config.toml
encoder_arch = "resnet"
model = "image captioner"
dataset = "close-ups of made-up surfaces with and without defects"
train_examples = 203450
image_size = 64
crop_scale_min = 0.8
horizontal_flip = false
translate = 0.06
tokenizer = "word"
vocab_size = 30
encoder_norm = "batchnorm"
encoder_activation = "relu"
encoder_drop_path = 0.05
encoder_depths = [3, 3, 3]
encoder_kernel_size = 3
encoder_stem = "deep"
encoder_avg_pool_shortcut = false
encoder_widths = [64, 96, 144]
fusion = "cross_attention"
decoder_width = 256
decoder_layers = 6
decoder_norm = "layernorm"
decoder_norm_position = "pre"
decoder_activation = "gelu_tanh"
decoder_mlp_ratio = 6
decoder_head_dim = 16
decoder_fused_qkv = false
decoder_bias = "none"
decoder_qk_norm = false
decoder_parallel_block = false
decoder_inner_norm = false
decoder_positions = "learned"
decoder_cross_attention_every = 1
decoder_tie_embeddings = true
init = "lecun_normal"
residual_init = "none"
optimizer = "adamw"
lr = 0.0015
beta1 = 0.9
beta2 = 0.95
eps = 1e-08
grad_clip = 1.0
adaptive_grad_clip = 0.1
steps = 12700
batch_size = 128
epochs = 8.0
lr_schedule = "wsd"
decay_fraction = 0.2
final_lr_fraction = 0.05
warmup_steps = 1270
weight_decay = 0.0
Rows from block 3 of the text decoder, named by matrix and row number. Rows with one number belong to one attention dimension. Each number is 128 + 32 x the weight over its row's rms, rounded and kept within 0 to 255. All counts start at 0. Numbers have three digits each. After the name is the row's rms in percent of the matrix's.
# v: attention value (decoder.blocks.3.attn.v.weight, 256x256), inputs 128-255
# proj: attention output (decoder.blocks.3.attn.proj.weight, 256x256, transposed), outputs 128-255
v.66 162:087090163155142117112121091122084119108151119125116091135148122085101171106106107103161130090138136114085109124120150089120115149095132142116112062077179095157116134157164150156092139147175137169096114083100072077112113119091168148107188164106157124134164106105189093124131130174123166160102123126117099169120115117129121146140142153141140182180115174084071163106098125134062164129127
v.67 093:105162106123135154145107121196180154099175100141134146113132150121129127139129143172154163177131098162164139070120112110109169130103116124119146176131090166105074101105169138107176151154088065122174178149129165126149151094142116113143115130163113067134049096126144152098101031074160099096177153134162209138143100155175153117150140144124183117062159104154102110147147138090146109175105
v.68 088:129105087113153075068146178094119161113098101103125093151157075127135112095119102092086158102110121121111109130149151114193169121100130135141114093052159116192126130084109083100134098095158132059114104132117088104079176212160131154102124127107177130080081098154124104169207142135119099119101104157107138185077144084114130128110148164140121163096155162103091176129087198130056121170149
v.69 083:128081098150064138094150153083125165181112088084140111130142095132117142138124129129140139129115127171120098130110132127141130098080160170100169136099168122123149203094097121142081122153195069156072125156122157118147162176148191181079212168103119107153135143163146106169156123139156101081103141110135126195180096168137118124142109151148067165167108167083065168115104121099069115131147
v.70 117:164151129064113104115086169129173127118113119129125152148113118146153135130150135151109112169156179115145176136127080157141150099167112106160157182200044205159151106084123124105152123082095142097126152165179205177136127142169106065150085112124131135135063146145094157093119094118143096111144095130130172060125136127139136118105133137097126121095136065167175076145180138099157106123092
v.71 092:094116124081173075168122127158147110137184117114123133086120137084079066129151151135130168162198189080099176142145092122065096148100131152154137208171104201102142082143134156096179115106115158183124147132141184133151169139080114089138145155154120112130065129162116133074101135079174176092125122118123130082142145152138167153122177101082142080116176096128128087097166100131187118164098
v.72 095:133090126107194139094101049150098165084163133096126163095137096103137085137136117116154133149132129107077117138108078127115081128131162114166157113135145136142142116107087172114087131088131178161118139099134134092119200149080158099074176139118122163111067117138158109076119155154132055162111119113114115190133107173135053135132193128118109134128120118069031110109110081133115126157126
v.73 144:122167134122111150133090149154172129165135116139145169116093118160134080157146131159129122136142110110172136140175076161118158109144110134111106190167054169133145132106143078095157137122108140079137161172135181193120097127187082086143080084158111129105105176134080153118114107114138079093152114127119169056107143173103155110139130113155127097093120080180200096128156148131210080131101
v.74 113:138130139172110117138132124074077113198059129128147095148163123116121157099134109151123133086066143128132072128118136144113143143156086144070106109095185070150086138133156104141085158193169111116090078112108103125133104103111107156105153173092085146195189132118151112159173202177094154164106120149100116135134141088120149101109096166108128166167103145127143154099057127128095136070146
proj.66 154:141157092132137148036119167163161192170099133134131144153086180141141107112208155139116117091119113137129142140108090128140124109152117105131076191150091160098108133127139094085154103111086149128127142142130191168141130138135076135121114099177104124161095146154111161087111123116137133122141160149134101125102171147091156119146107085133130093095141103177179064116133100103255118145134
proj.67 090:127106167139120094180209120125100082084141114169162112115147164098086150121078081114111126159167130108098101101142179131092106062125140145076158091154141131182107102147137112171123186131150123140181145159151061129153138134079169117140131161096127103137206080108172110157173185150148126173089120139156124117153114095129128102153143161186113145083136126094133137143122086147011165093120
proj.68 093:117200096127149126116124172148151172123102122144173154191071072179151098148131154174132093093069129115124156139107124143135142154134103136164078163134082142062115140080105130102142084126052106171110119150148122140173127146129087128118109057167079134155143169175114153105118097148112148138169124152137115143104138154088132110161091094138096129140094099176141128144116118121247101142162
proj.69 086:063155142129183146111122177160113117079098148128154121163113140135149125171190162111139133104130184093139109157132085096157099104142178116104050163161082131122122125109150095097121150085126160136110127111110216152099115133119084145112069154199079130150096140145095225073152186156184148157149115126070163109101128129134136086156130074099111158104176111196165100144149097102255106118134
proj.70 113:126090159141123115247166087085093078114148100154140116120145094115097122103035134099134140160154126112094120115169182108114111128117150165123187077133129128173131092110138113165101143129161127146171107120136055115130133114119184118133147148089115081115178123106174115154112176134122123145110108106150115114175121111145087136146160151122116138144102127094133182136087162113000125106128
proj.71 107:098089118165118150247191062121070058109150136132091090079139115162131139098117115126109147175112173126148097114143140177156150080147148166102152110121162123146105099139123116139110203135159140111126139187154108140129107123136154116132126164087126132115117112079147103121127151132112109133145107077180159113163148098129110149131143168116105135137118128136139142090146130140008095103064
proj.72 096:046093116100142102095122135161117096135091105107139112118127138137168110082170120079117162129126149101134114105118089140110124062124138109134094137125121091115154057162170061101130175134147133130152063172167182186146101118115106110181129205104118115109116169134165132099139122195112115136127123148169151157154112150106147101151143125109150116110151121164155142145149130115172077143080
proj.73 135:113102145147129121210161079118093091093144149112106111078169089105089153128044125124123142145140118134073120131123162124126114117112143106108194069098145110147114114119135125168130172140153111137127125102112035115114152161124167104142130147089139117111163131122149099166154106131069096115125104109137134142143102116168097157117134161133124136136151149092111147122114165161000141131136
proj.74 106:133166101089129182036129144144161152133111106135121180157120123135117160163193144154170130119127097133135141162114104114140130138133123131148131133112101187126183195117103162102138087134076155116136120129096213086135141116125062117132099095142110147086106166163074154130123118111105133111158159090121109147086104161123122092121074047137161146130132135115096100135146096133255119176137